A small image embedding model, trained from scratch: activation gelu, 16.9 epochs.
Rows from block 5, named by matrix and row number. Rows with one number belong to one neuron. Each number is 128 + 24 x the weight over the matrix's rms, rounded and kept within 0 to 255. All counts start at 0. Numbers have three digits each.
# fc1: MLP up (model.blocks.5.mlp.fc1.weight, 256x128), inputs 0-127
# fc2: MLP down (model.blocks.5.mlp.fc2.weight, 128x256, transposed), outputs 0-127
fc1.41:125151113196125139154084129107159098132127126086124109145082141140139134159117115136161091183140136114133151136100143135121135128083102095106117115115138142136113134160118122140133142140113158134134147118113130098174151154124123134172132158127183154162140124093136163151153108093132188119122104100119161125140094135140138140106165142124152094129171131120135151129164108143119177141134
fc1.42:129118107125132153152118104134127158089112140143127118108115095158112140132088127114101172152107149123132073157099113133170146119142101106119129131107153108126121130170188136141170134121098125169127101152134139153157133127100128152131135133162139132078147089097107130100137169078126134119090128102139118117155084085134140129103109142107128130126126140138112138135115129093121151120156
fc1.43:122114120098139157151102110118131115122113128117109116167079117089125133141120099108090131137123142130156096109115133165123104144100102150144107118164128140133115180147114121122109161144118122119125137092166115138115140130131188159128121113137149137133130158188074098177104081157141125144120116126185133170101111098120119119119115137108128134143131121105131123112132166137129090148104
fc1.44:148106113114149191117142137167122098123140111158104104130154140115120066124109139163110118104124090112155104091145156139114133146082110087072115113171094165084129148113144106137127152115128148130149092109156171108143102126113133138109151094161154130138154108085128134116108142120147139139154126131097088133158118173150150150110122179128102087145145130134141136105151091127085130142111
fc1.45:124099084112148114139138114106117142099135124164153088133087120106132105139112158094116136105135160158154130099155093131161150161113143123140138138145151153127120086122147148152105109154119110123164145168141122161149148159103131124127088127108110150126128125155146099125148130157143169099118131118088129093124133103149131167167186145125146127115134141105103141133155116109129116140146
fc1.46:173111151136102129141153151159111139146158125134135118107156127095112162162118112079132081092144106131118173100087130090175114135162154102154126131143153136124111144151077109106118104124175151113173146126110123111129102179163133167119099127116109120111098143157140146094136118127110123101133125108147125111127136122114146136142136141154102154087119126107125117180140139166149136132146
fc1.47:142109109141146113119131106086126142152113109143103125168135108108099088152121169153122131145156136080136138117125126086154110148110105143095156136128120141094142148147118106120137144139122152146129161150094137103125183118104116090138127162133127129138129139143135118086128130138102149132152148121136169133108156118139131126111132167116125103106121102165125127110139124146128145142135
fc1.48:142128133130126188113102134123135115114118083140101120128116075119126106133120112100133128134113146130153156127149140113109166161119145140099156136123150118124134161145119143102149085143111107117125150134136173150128167108093108113123135119116105114148165125126121161108070112099098161108112113104104144160142113142117154123160154105136106130188084181112121161122148166092136154109154
fc1.49:110146109141053115136199098137109111109132127121070151087116127141152140135132107141086104098195148142123119114162125126134191143151175107132189140135070136150134145141149147128142141084127148084123176132112167130085118102092105115115125109129123124103163123084126109175128130171112135147135107144154119136161111145095114125134095133110137131158140181123135104109116154136147124118173
fc1.50:156134118169118144139115164147119153110138138137121102112133146129133129131097107090126115109140100139139147108125113140116128128096155142102122106100099144108106135130114170135151177120167176135114112113117140178130136143133100137085155122093108108121098099137129135142151152091115131165149128121106147124081118150151124124125138117143126119143183138131093159116095110140091173136127
fc1.51:120165094146110180114169110113169143144139106130105089140116151148141150127124116150116114107152099128149086106089115137055126144152109144129137149152158119121122158057143139119110084116090120146141117150116178123107151131104152102109096114186076135150132156117105118135119136104139135144114126132137125188150091164148138117134183112181133094142113133108100103147151129135151143109162
fc1.52:133099117133099133097121155158158125140153130141093171148187127163101123168163089121119120117121121138127116087160108128175131118117175122121131134145125120102153155146129160133151151135192130103138138139117153102113126132149130132123137106126103108150173098123120127114134145111146153136118128106155126137142114138144089107135132158070131106140122170130150142128115106096137120134165
fc1.53:110132158069095168143121159170122133157120100095144134116141123161174096133141099128127127093109164087085140103140100155098180124144150103116171087175170139127115130101140120149134093057190098112121098105080184109160152122132111094115169100131124134163141117110116158117103106145134146067084128126135148140156166115106129102162117208157153129126128126129130084109184129104146145158137
fc1.54:124143133080110138119140151109102095100125170172115136136116125128126133166141144158126152154142112114132135116150160097127113121108150163092109144146142175147106081120100123104113157134118128133113061133109112142139136114164097129094115126170119111082124157179129112109144170120107136082177109150135106143149147137139116182110156115145129140145107175107127132067127143163078142141131
fc1.55:123129068159142148132137137104101119136144136122105088153130120135168163168123123161146164079190151170087162144155084153108084120128114127121152168119145165103099109109146105171113154087139125096092124173152099136117084103112123122079167196126152120109094163153070120088117175178129113107133145099086174187148120159093105107141165135100198142173134132119133123071155133142162170140179
fc1.56:117110115115106133150141168119142119164118153114191131130131130114125139140122096120158140146133143169150149120127135181119177144099123118116139145127189164119155170084134134157074115111148099118153124127140159155111135149136113098126124138092116151136154138138118189094107159078124182141084103116135107129092106085160184170146111180159164159114159159127100111114177116149152139176083
fc1.57:140126145127153103126131132148151121114128132091162144124095121126101165098162162118179112180131107091159119127140148124081112110131144133119159129143130101100175140119132145130173120128145150116115094114167151147165108116099124159097116125126107104097100142133145117122158119154152153089122132069133124103079120128152124090157146100168136098136149140108124114112144113121136177128101
fc1.58:143112116148123110146163158152103129118112114077095119116113162087136132144111108119137175129131128110125130184121085163156083081106132135099135120173081119160159168150106072107128125137114137151127137131153146105106147115168124090106145137110142152113132131113088147135137152154137154098132122104134137088110175083141123089117145122112102116133149149132143128121128128111142112128136
fc1.59:144125104083124160087189164106092130139139152107104133111107098184106100141145164142163127143098168169165157135143149122158097140151156080133121107137137134134186153117134156103148132161104130135117099166128133097083113121119140085130102104152156125119101154121111111143150121093120101141112132130166139039114119127136132149124135116079128100122131109118142110168168075166071132113153
fc1.60:152176125150114164155137129155162135143183142155166150074079087116146077102139143116164158192153117094131090111064165149108134161112130122099163153146166102120161119086143129117106132122125119133110155113148123089094142102134108096118107101126117146136149095141116079129095123148115114118129136148083142106138096110164153144165145159126138166128162100122100139112085131153157148089127
fc1.61:085191150146147175152093147128147095104146162105109127079108145106144190094162097111141075140135127131200107121137119126134104091069140108093117158114109104097129152117128146152128111149146162058141121199135152112164139143090165121126151160115106118096170124087108153107140138162095138099130138120125115090117115097131096166121122099136149128132131149163110115125143099165124151103123
fc1.62:124094140105096198136086135086119148118096144132107156138150151106117123133089111113071167104133097130136119139150090109123098102136107125113134080138113117111123135147150136133139134075162134120141121144186122148173139130163141122121084154147103127127140112134147157133104090087100138068150134146117083155136135164098123086163123151110120169149115111102165120133100107121107123097150
fc1.63:130153136127141117101146161136138129116138113091130131109134108118137103126129062116111123139128130138135135157112120140106091160093167154126134127152110118139145159118174143081166114130141132134121147162148115113130149108110161147144143103116151122141110131128090130159091146136130181144142070098115127157144155167144139150111149127107167086142136153102129125153118104137132117102118
fc1.64:104075135172158133137114168126137172129136155109158126103098177140129154125122137124102152108157093110131091148124110117087127153128091117130142151113135133099127123094130113143120137104149090132072142139128157123112137122086113194149152127152113104132122125174113165148147083136108145149117118129127159090131144146131117157131133153142134106164118139130155131166175124084138090086126
fc1.65:129163129129118128152121144097092136122109123158116131120111145085100167151122062130172131086112131138106132165093147132159116117136158128128116158151141179124160113087143132173072133100154094115131101140087089184110099114077123128045123093103094141114177138130148054133137095158161135160149121111143093104181106163090173170141113119139202151122156100113120220154150152154108093102158
fc1.66:137155136137114116140128128079136105156103142079087128107120159120101150167141164142142113108104143113173177130125107137127129101102105115112094137127109133155172134106112180103114113112130183164137122116154148105144107185125158174141130172080122109127139101110175080129146157159121125082131123155105127155116116119140143108177124125139134126127148114166145159113107107138119137173193
fc1.67:132159098132109164104119131091148121113138118121146112169080146109126118131136156151130114096137125158131136137133132156150097096119172104135112127118108098139134153119125121118118136136102132158156171132085164116136163129112127126182102152167144091100117151154151133157129112123138139139152133073127116120166107151116123142136100139100106111137148102138109097135157092115129121155139
fc1.68:173105126117126155108120114135141136166130114171102155160112140111127146126162127125080131119117127109131146134099178144121145090132109081123164138105132135105098077141129100068120169055134132156127193126129151125151142136119123170143129132154127144124147158104162085092134134102078103120109089146101152107100164094088151105126123101103122136119134123115126139124134158163151125119116
fc1.69:124130141127144108118122116113181133104103124112137139080144110136103150152116129104154104110120104111140115094079139139134128148164097154135121128117125113111118095135136120113143146158107159111136108113121104093139094148125077120116140130121129089127108079130155128127143146118114124141126161111115117131099127114148135164122101128156143070137094173110118112124163153190152121130131
fc1.70:134128148143139123172104157142168181108139131177147124092095159153165134137104111102130177110128099150084154110172115117128144138137142181077119104123139103116125106122123128138076177139138106114109137126093157151141147109127150138137123148097116156125110138099153150129102148135107101134159108107104138118129129127136176152154142094118118121126150136112142110152122121105133113133100
fc1.71:131157150137142110126135110084125163137144159132133123119105132130118138115108121120108140093116118114100149139105119139123169109090142089122139081133124117155128119138140139137129113126122136106151127131150098153110141154154156126100142110136120135167120102138106124134152135146138122137116138114103125158129147096139136130136117133130153086161152151122112106158117146139138113132106
fc1.72:125143153143100128114111127123167139112145121140160088126166153096161121125096132150096122140121138127131125140114150141108111129109122100137131118120166110141139151115107135099163071172132139132121146156110133148133114106141125135106132140099192096124116134130148159137112185149105135097129122109121119122140094165146121104126079142138124110143101148091114133123148111118109141116128
fc1.73:162152128165077168127166149122174097089118127139115171137073163126131131132166147161130132216103150149149186142149191079114130123126117131098153112140184157130050147122087082118128153098097154075181112114148102139129124140157145086073145147115149140163114145125106114142087181123058086100100139130180111154154095154160134137139131097142145119153106117120196091103136146126127075160129
fc1.74:146128139151137129079140139166124143144111137131156096103132129153139116144094127098126152133126156115126124116125130116128144128119157143142123160138169116127121123148090124128121106117145121140083102112150139132110134137124108155138154162130135115092146127114127113109115098127098125071159133113123114152151135140137123130133116136152142128146114103105091141153122126128163154135100
fc1.75:195083118150092153109116099167187165116094116192174152099126132052107177175138067101132126157119145101160137146108170110130171167100148126149166156140156157147079147121154084149123113124140175173157092137093174120083110085154148168154166133108157197119110150168120103158131139129121151102124146116137147088093117128150150100145135091103150120169147132187139122108138137173145089162121
fc1.76:119132065114144128105126153173136113148147183172138103143134088115130116156085103116113121132164149081126129088108141094122120116139095087093129120109090128154150117116090161118143144114133117152117164119136109184114160104127182176115126087143158110128107124081158142102115139198115125125132112127104063138119130116144154097145129129128110122100098161178145173157122178166142109135142
fc1.77:125132117114150115086106141109145195125129131145179133130130102104117128118147113162127147070135123147109135134095117083125078129137121095120100094140140153122117145143128143098135127150134128163166109147128075137130138129110099153108117169145145133127135153107159126118152141117094124153091143125083141136168107151143155112154128162111151107125148140113158117163147130108153122093122
fc1.78:131141155134191101110132123159129105136106136180126128163092136135168148118086141087143120171115133124149111137113128151121145180137162129084092131142156108123155120131151113169142106147133134064102112204117117169116179114099158163114126064115097094134142126091107106101092110149138165123122127099128169125142088098146106093134093127132145116094135136137129116086116162132141122108176
fc1.79:136142119122139129171155168122104142147105092116097128132116132122133103138127122159161086140128121140156147137087115133114097099137142102116129149109087108091128104160095123125115099138176123116103114126131118117116131112116150065115146090129117138119136139127129172104104152086119162103096130087147141123130143096124097122146153168106162074149107111128116123169165098123138108147120
fc1.80:102160110120163142115139113137096152132113143102119170144110097153147138132103144149096139129139110111153136145119141152117111110139140120126099128106096143147123153178142122143138115082142148144142173109140140141084115122130134108111114127106127100112123093156149132071087171093120112110175073147126111167132109136123082111168168130142123122122096092148145129143138082112147138129153
fc1.81:142114131202128129109064116122130099115128133136112169118086128104170096142098116147133154137139106112137118183113135156177116144165134129146114143113162148146159131163131136149169148110174162115145100145090116152106156132099122155126069155113129132095166122133131124107096082177101085100110105146153153129108103108118141155142094120145109125134096159093133155095098142130112096113126
fc1.82:126133146091129150103160143106161121054100154125137126076121122123143178163153105160140134131150125097132138130108142126129146135080127123115122143144095130141129077135143112149159129141126165150088103136155120142102108090140150135132147127137091140084157153146116098115139124166132106102140112145122145126136136122090133111084115105158111118099146130123154110128132131137161089099127
fc1.83:134133119116146109130133161172133106121125154118149099132129142129140098117120105139149080160116128104140131152153101109116160108107139092132109115087109108153104157155114111103099134135143138106118127147129153116100105135146140109123127132128119136155111115107133139117083131163129149134080085098113143121173124122167094114119108142161115113119139161113158126151102109106149131163128
fc1.84:147194174095137140127144140099115098089131092127096129134167111126132115127135071166133138125110106089124119142107130150120140150152106134112097141126101131137169117157114114125128115111135102123153112113126096108114085125127121132122077097090178126121147119121110106132089129152129102097141134107102118100141135142132119139149099117154123107125131148126084105120149131102141150139119
fc1.85:134136119113116133109129114118130127142097137103124137138121154122111123146152130111118139118131092156130137127143079076139153134119144129142130119135114128141114145137130145095108151122113101159129146110147124129154146145131146115109108162135112118130153113125131138131137118116138140125088156139143086128110112130174121124093102119119127150159100136169082142122130097154168117099110
fc1.86:109144172117106151140125096125141054147105138151161125142166142148136075124125156178146131097087111123159114124107133162138091120127104093157134100096120136144159112115108130105116121132157141124112162144170158131129045141097099167125108083132162157084118115129186163090134129144201119153154130072108192088052099148121084072157110141057118124161082045073141141103146103133086129127169
fc1.87:100126139102083093145149143095117130095115122181076094136126111130142112114151111166146152115142128097114112178083127183117095145090096129118158155116125130116149131142137130130112101133126146051103172128086114105113087109152136123146189119171127121124150091115128163106119104133086138160111134137131162150147145106152126106165137141097106133107120143169165127117117121148149103059162
fc1.88:167159077167123103125150160102145133127087126175162153165151147102155093124168203157126194100091146126084151141127108123134118110155141078109152148125110142125126125125135088127152159141154067074121148150129162176123134117090149121145111122109173126167179101103155179159110132089134157146135095124140137097181158118120137135163184106127155100126108167128102097114147107145113116164101
fc1.89:117137109120146146163128091080132130109132141165120155119130145136146162105118157108148090117085116147088114076144097163143114138100109136119147150114127125119130125089114116104089128176132148119082119131086099114076133119113167138128144132110126131152132114118107111124176125126121105175110126102108131157120122104148122128154134127119105128170134155128119108139090172132110107125134
fc1.90:123097131090104130106109087142136146124138109139143108091097113100122099103127138098128113107145114150105147150099115118127123095174104146113133108088116140156137133097170103160158149075135167113081126122135132141171162065134114142127084134132122129156107148172125119108110168145094096128115102180116055134142122110134124193165138132143164150119137163127152086128100082068135097128135
fc1.91:119138108127165112124129141125102118098127100129096144136131093085092103107178112153082114071072101121090103145178092118120151139173185147135161116142127156128107109145145182123118152125135119154098139108109137133140130065083113107061127172127135106134166122119104120132149118131176126148094167165154119120157139082114113171132073122130160052174106142104165167123130125153142107128115
fc1.92:090145139170102138173121117151125105113134125135097120130193172116101128129129103131147173080104114090151159128125071189103149071140145112120160140131160142154112123107100150121103111088110134126177065128132135136123138115136138142097138110091119152116125110104103159113133137130136103064117113112104107111139114123142127140127137158139130087142108148136166140071099156147125151100113
fc1.93:135162127159126153139118134134166105109148099138114132115127130100116109107124149103103117105109128133118113130148119156109175135105102146134118144148121113141123137141115100102142135153163102107131115086129105135133119133091126117126125143133131144132126126079119127075163147158131113131126091136120141139133152179132143126142109121111143135125121141130136129117135095121113110112141
fc2.41:130150108113120120108137107092120121143092146155131154100109150127131133150135138115093148127126093109120120171103128124127119140119169119107160132148091118122107079127129088138131107157139090155135111125129109109100109109109119162131119140163166134150084094170099145145119119147178151126142137102086084111120092148133152128119127155119119130098138131124150156131127154107127154143128
fc2.42:127154105115171148157089153123128133139085148121150130149124142145142150110156137146129085088140132122122154101132143114120114137141131164105115137156114143131112140131115116131075181154138117125176114094141096160089161132150086135167127107128101138153131152111115132130120122090128107186143141133114117118166121120136111129136142160129155155109132126138145150136105167135124126110150
fc2.43:143159105155149069134102182173117151111138146162111127087114159142130129132110162150180157125158123136125106140169126108102155137145116120127132131140115117115144089134102115147109113147118152141151121128140113100135102119148124128105170120119092144149101110132132111128126140137179145140095172096093076115133127153100202127150125157113105121137136125097098147126115123148138143121117
fc2.44:113124123102099129132164116106150101122140128170075152104118117118092150132162118128117166125114164102190121159092146105104154184134128117124132167110166089114092121107114087149114107173169094127098091127120178132132113114166127156120124149130164137109136137150164144104107080118158063094091074111110127110116123162099094111126178165146126099107145136153122131165124109125127199162119
fc2.45:118128131127126106120132121198191129135132118112111127140112111138140122087105143101123067149142138165169115133133127212149113085164154145128084139123140159142138111118123139126120107120147170124119129113132121134182114100115139130144147119135136093098125111134128120117102094163115126123129161120126082150155145164121128135118093112142110154127087096134148145123120147141105111166141
fc2.46:203115137131114111120132142123147083140132088156114134131107121157147106117097180124131139138110110134097125145116115166091132105152163161124135157086142142107119130114164106117137187141141106165137112149145145156159120148106101145176164071137153102156132099117147086166117146158150084124115112139122157179125122085146110131080123117156121137118151106133133111152119148099105082086139
fc2.47:103150145115122100133129121123146128132097125126122114149077144113166179100135118098105165116105158097116110133150165136115161088130134156140095142076131157141165126190143141151111069132164137145121116113132078129118097127129145085181174132120142106110127121132135148161129150128123158126129137161132108166121095139137109133146156101158131115148115111136148147121126145156120115124111
fc2.48:183122135127146132123106150144131116093126129166138134138127145132147143107145196164073118135106145139144082174142153122115189179156145140180078098116125097110124109119137135144096170124135122143120131103109120141108122154134144085134149111130116093141119151106106141132107134113088133129131098112147146117123120102101146135132130123154107133148118144168096138129146146191147114130174
fc2.49:169141104108131105163112111133110156147218100118132160141150130139133121133095096108153102178155144181122158096117122133121140126109124125114096139102134131133087162153143156120113108111157153202132134123152137147147128150131132165137123102074114138110096165131114175121142158124111121127100133121165135171136151161138082132145126098140154067172133099109155147146139142116105138112116
fc2.50:105101136069111108126129157123155127160112170123157116169116156141153123193162103129111133135136096130122128136143168086126093108107151146133157096173082154107126129158122150101157117151128148117146167125103119121159125153120128103118114137158127124137127085126151111109143135153148120145169125165169121121131113137144166102133131168100128127110096166163098110095117140138129120103143
fc2.51:187118146114132138106153136099168124139137138104114099115184144131146123114101149118092108169135160126169098130147120123108138139135143128129119092131149152178097149127134114121136150119105139083121088097152141166151103178161130146080155179112145136179168148088152152153112191104124170117122104150110143070103151118118140119096109109104180157115133104115109154159109119094146112129166
fc2.52:139119109147142130120087139125161110166135138131129164123146150125095155085114131102161117097072141098098135146151094141110090115114159126145131123088164167120089153120119108136088145113081133157117109098107149143129116135139084140113120128106138111090158109130120153153125092121108164102154081131106147106141166141126193126164147135131149153172121133143137090115143098121150122160094
fc2.53:162086102144141146154136107116107085090155105130085132149189133099120133119104093135103148146149131096183145148166100157118142120141132111137134108185134102110118092118153082166111121076090088153042109172153117117123152172123098097098103104142165137117118083145218109106101101118141159137130118160132140106109168112112160133161144109141106163185062073113131110174095151095119101116135
fc2.54:129120106087141161164119108135135139183127148077104136085138126136134100139090152102124113132153146129152131115114155108108145132114126135135104131104153158135101128140160151126124125173146107108093134135118140131133150134089165097132153107126097127166109109180126108097170099145099152115186121113127146159109079124132142135126080132114142135133112082158142113172094090131089107152150
fc2.55:163146134143131126113113181141131083115096147132100136110138134194111130086097138081060110110093116072115112109118141123101146105108150099070135110141130137067134118089161125097078107171132120194143103135160123108191116098126125136091073133085135115108095113137126147165074109104115109161110146176159101067145152148118158189122137083164155130139134117130101127132138120107148098133121
fc2.56:169139138110134098133122062117130106101102177153070184116133095140134101129115123212142104137132174091104151135131084095120099142164083084133134126162120127115132136139100120123117115122141134165092123092159150142159109114126109135115143157102105156115129116121147134092122111183084128074104131148105148095125120109119134117122130136122121107118095089083156126133133127112115162114092
fc2.57:130107128137102106090127149129144179147112162126149112140107144124132085120106147144140130144126141155142141102131132170174095115129160121129129129104097128082113120115092149094112132120121168116127107163126129160194154131122152122153145117116092118188148108120159092099094108120138139129137105183149127145119139162075151115084114129147144105119145123124124110109129103120127105116094
fc2.58:101121109165121132144088140147080134103155084116139129140084145111118104133098126088113104136121136133145086130129134146105156129099121155162163132189133109138189158113159153148134165118153134142102168152127133092107163125131130153108150117129110086132121127093117122153124124141134114082153163148126118123139095120153112103169093128151111152139159142102116159146127110107129190136157
fc2.59:088132143167157188093101127112147141137128112174088133083099099100143127074105119169172141185117115196150095075151161140130110153141099142151117070126160113136109111199165095125179111118113107153090132064126103109160172131141136114158156104098123174187134174093143148091158114166072156085171154137113171109150141141101102115112136156156107166106128174107165164116112111135087131133123
fc2.60:122136136133134158135121092158129159146105136126143145134115163140080131117145120153104186136120165143116114110116160139163122123138094140137131144136114110168084146129087135148139131159077140109111082140118142128115071122160156145166126170150068141128096129174137135138107160135175114144071098126096121167101072148144097145082164151114163152156087119129090120096147177163148126102142
fc2.61:107137156108131091110158176157121170141077134107123176131043121170122151154134119115083142148177160099146146113109117110101168130152135120157144125165081102118166170140106110116139116088147132130082091131118129127087116115157109188145104120102095170064116127172086130126152137121138120069178117117160185126139154126094168115112094105156153066149173092129107118122099144082130082122135
fc2.62:125124091131151078097107152128117098148132133110119153114158119116143113090130122115173141164154175103128092157118104158139149127167152117129138133125114126148127139164109128124133112162104123112125116109141139114158120106171164135124160104132145146173119134136080096115176150198135104152111141114128092149158127122141117130135170157141165148116151156133125125110113130161112110168161
fc2.63:164096133144155169138145118079121159143136137162132120110123151141115089133129150135186088132083110119191112141147180116097155122152107115165151106126108136119137114152114129160151129107088187183115134110164144160110096135165111150108110170159114155107113140120100117120139103142121112121099123125143130127093101142098130163127110145132144112136106124142145128142149118144122175167127
fc2.64:117162129124149110124125127148140085140144120104109137080140135111122106134095047127142137133154151122139153091107121137133126159110147151112147090137125132149107139165108121182164126157095129109092103084134116139096152122128113109127125151097124170090146093111133122125145140124140137115122150130159097158099154096134138158145114164104123132095178140156115121115129118159074156154153
fc2.65:100095138058115089085167109112119153180104171082123138113100144120155079176153158153120126143103175107141098104127107119100174132120098206103120154127136123169123112185102110122098156137091082151132127169094093102162155098078149165101107106116099118160086138164121119140150090169158128140143118110093142115151110100162099116073075132129138114141065152119174130114119131130127101186167
fc2.66:146184117101135084123148087147143131109119158112120158101106114184126111141108148149120148150163068175134154097125134142127117111106127125106121112120142108139116116095175097103156116148118134127133118127149130170076151157138117160159162158169169094109141128172129149113131075117136081112149080106131103127132131112115106065140122100121114110126089126129123115129133095127141133122122
fc2.67:121125137081163120134130107124122125141129135124153066155135132088092134109109141131091136126134146093120118080136124123167131133104105146121136147117148143125116099114162155104141130134129153135127145146124167150134143130109146138116113148091116119161164116159094142091130142141147074121147091152101129132145173153100139129143162132132117122140135145138128132117091149143111093135138
fc2.68:141159110122125145094160147124101123138118148157115100109084091145100114131126135120108122159191153170108104137102095149162109164132133125122114088156116134101073127120144172122088099177121170133081134145128123119134161082136132116099096105143093163118166117136117127127159141155107133099111123119158129153139110120123125128076128144171156128084126135132099160087130145114139120115178
fc2.69:115118102126121133128096126126110160142126142131144111136109142104170149156127158121154141129163139126153130118124138119120148100116106137133130127163121087110101102107110138132174104111166131127124113116137113098128118099133114143100155147145090134118161143092103138137163118164110145125094127113175141128138093117086118136115116075111091134141150116140139127130125121113124099156162
fc2.70:121145130125165127114114096150135106178135137127152126110110105100106115122177151132127111068133096160133092121092131094159109083174120095122153128142128128151164103123114092151148093064136136169130085088131135131099100120135132128110118102159153108123144112149133126141129148165137164131125126099138144091133164123115108123107147135117168124128126133115110146133164143149102158095124
fc2.71:127128086183122129100168123123132157127120108121115100139124126120124123133147156132158097115130141127133129149156138148113135111120142148126153151140141102132135123130154110120094134122085155109106112152136101100142103173112139129143093100146163122099081169142111145151128109104136124131133103126138107112139100147153126135124136123133133129129096106122145131127144156087124129104095
fc2.72:150084105126132162108126111115139138137156109113078092091146157139115113158136146138103108153168149107147105169153121105081092156113082114138169132141159121130132158095120140144129109152091051112103083124134109145104160128128105148139113146123145187154096120109117098113112104163132107152101139142111129095138124132119134149130164135114136155128134147132129101098134120155161124100118
fc2.73:137129110117090158100122139121119140181143092125105124080082137124176118113125147131130086147149135090117099103160117160166076106114081143148128127158167147134183096076132176153142135157168178107113178168194108096135121136102104090132126182160115129139151177149117168094130122107118100153140122126130190140066126100125104136121089119141130198101094141132113121119117111152094135087122
fc2.74:148136089143156124156139077131122130134158116134110173134118104132124164106087141131103133118122084152135109151146184126122164107155130129131124134128102120158145149125131124106130154182086135149111136136138114075121092129131148127112129117124109156119096125120122112117145135153122112160089126138111122145120127107127160119118133143120111106141137137128125127108123172167078142121137
fc2.75:141058123115063125151104108178140123079086129112135087129105149144147189096103172111088178066137172124109114092164104075177116117121119139117117129155082142099111130127126148041161154096142156156133117088136134096140131131130067109096162121129164114103192149111119155108120145165135110169081120143101141173169104150161125113101121114092115152125182096086103133119107139173123122128155
fc2.76:139129152096101086158124125156126119105134110121126097107165080184112171121117105138086162152110162136135127118109137161103106125147126113137080164135129129060130113124123125146164106129095144133154094127152117120137158100142122121164146141139125110148170130105104150194092119120121110148176133132110142108133143091114129149134117141144096087103115116155136123130145165143137116112131
fc2.77:169121116122149126132140162090156114158152146111123097099131117128101105129131094132107153083118086135151120135146126144111162139121104097115121160159145085158096160131120094142123115119115095161075109073136098086113145056134121120077138087146131146109112145125124121130120122144113137133103136127098120145112157093171129102119125090139131119089116097134117170139103170101110125153125
fc2.78:127145186148116094126104136135075134110120092088166103127134139109088097116152147105110186113148118111097108072151122156131085083133139155151120104122166117101142138174095116146145138142110165133123113137138146152115130138143119140182124175147100172181115042129136137119123141125115153111126131122091188124158143139138158127121153093147132148111106157137129120142110109137157161086106
fc2.79:124148117111136131127122140148124148113120097111129134126143118128099163116129112148136127109133105104163195108164119150081173087105159083091049118114087124102125149117161079146174106116088099138124094103085131136112106147154085107142153136121136169148140143120163117134131112067095106145162126130161144191122143101133177140153080118150110127114165124128133111121133081130134141121125
fc2.80:105163084146136105118110148096123168108135112100133108082148158172134065150144107127174163072147144156145076120144129128142120113142113095132148162124144173141120121139112131107138122113120120179084107112119118121120088148106140104147139145142155157170129127103130118117152124131127144110130134107104164153109146114124160122114082144155149117125175156109106124137101120137116153174112
fc2.81:117134149110099126154159182096145156145076151114117077164116080156096124116154109145116101150105120131139115125162126129111154117104162170129129132098110093147147142119165124121094154127170168122109131125140144118121123140166128141133151133135120135167092102163117107109134150091120104126126118125127148118129138116150119122121135093108144145138156118128115113120134122130116125128180
fc2.82:089114161123114150150148101140125139160123108183102130112097109152130117161129140118140115127138162160141182145178099098141101138129130136131101129121144150137107129152137126114136135131139137145099166135127125115138127145101131163139137134151103137103118107143124154155113096107106179164128131100092129107125084106154159166109092102109161120162093096072098127154127166140122169143091
fc2.83:107109118073119144136110093103139110124157109137112169129108138115142113161117141112116165105175080128099135108108088062150160157121125128078125126119147112116115137116120144136151137089107142140128149169123115101133128167127127112107102142131160168122126134136118115130157133128132149107121128155121129112120167131117140144162137108127147115128130121147123150105107125141121131138123
fc2.84:105141139196152128116122132100131106143148112115085125128111104148085132132119137129138096131116134164143125119162088101112112118146147131129152124158137134112112069141149130128117125109122137127119127107133103094152161068140128141149174123121110158136156099125133157119126132142112144141115142154145149087108118102087130145122139135089148141140122161140164119124123118093137134113118
fc2.85:132141129137161071153151133138144125102129130143127115121159108142157137107086146105120129168097119119137127128135148158110155131108178138135118084127085144121155117156157147149116123140113140149133072160141111169114105099154097113142130125181121129095125126169138137137176134144153119168147159148141178153135124144153150144088114149153137134109135135102147118135159116153121145124133
fc2.86:122138097144128119098143137159134128140113124133094096091176108146103140117149141123109107170157125171175107151182151114157112076158143131127160127133145126162149157139148107141160136170148150132100110137132128091148122112088174149209127189139079132119155120126106116108122165117106091104179089092157125149171112085156145161132136145154134113055132118149173154098132137129164140145118
fc2.87:140125104118155129136129142096103157089134113075162162134126119142101119129066117118126109118102114123122112162131124092133164150123116138127125103136161158148169106108136127095165150161123127153131131144130124147116149124155161125112136120090126134133110108112155119091146143127198075107189141104113107072207131127130128146153120145081126101162129078115123135140130119077109134124098
fc2.88:139086169150131118137116097089119117099100154115068136111149134168104113131125138086154113139109177159133100178162066193128117108156112134125135113167194161100136147152143136142117124131145101130109160139104108195151134142120148156141119141143144131125092129175131132108143132178100143116086158154116152125115140122150192157126113134118137134158130179120176161136154138079126088129108
fc2.89:147128145142162077120133132127156159100129128152124137158181129121151110095097112115088135136134087125101140113114171062162137112127125106129132137100159112121134081136137144119159160105129130137148160143111160127145108143114122095105118129140138114151125147103116115114212136134149144100136118146132115133145121122127115087090108133128137121083168137132092138148142131121117133154142
fc2.90:105140100111115126130146093123119136146084163136085116129109163099180132147056128135149109173111159128113119158131127106130129088134126092166116156115127126119127143136166099104148109144099132159145118119114110104124126129176122114132130135095127131160094101157121208142092115155153143149155161111132156117126140136126149120096156148123149133151116129131145168137153101116147150118159
fc2.91:129115063185145081181149102082128095167095111124098193123160205160106097143116170102097128132144090116115133160159153115132089089148142199099139150119106143143159121174148113154119064175104107164117132140114152117125155100083152146145127096102137130111088154143169121154112121204163122093137101139134082165148107136128126153121096075142158147105125130135164159149137174105133134084113
fc2.92:100119153153116143112111132154133138132119135097140122159131148116128129151166122140157175122082130125161073109209112109136132109142152128105128076149152110145159139116156159117104134128126177136077151129146154087148093173111117112130148033133096134130122147126164076072152125136121147157173154110122072159167155163166144108144120136123116114107109106098110174137131188101075117118106
fc2.93:128138137141110149131137145129121071139142114096120132130127132175133129151134081140161111104105108162126164119130121109158101146125099151107119119138121144120103156082142131110133138118129139146127172099117137155092133142124139126122147104137130126124140065115122116112112143141149177129115120131142128116134138123128130135134137143127084119110132144142131122182149153146135148091094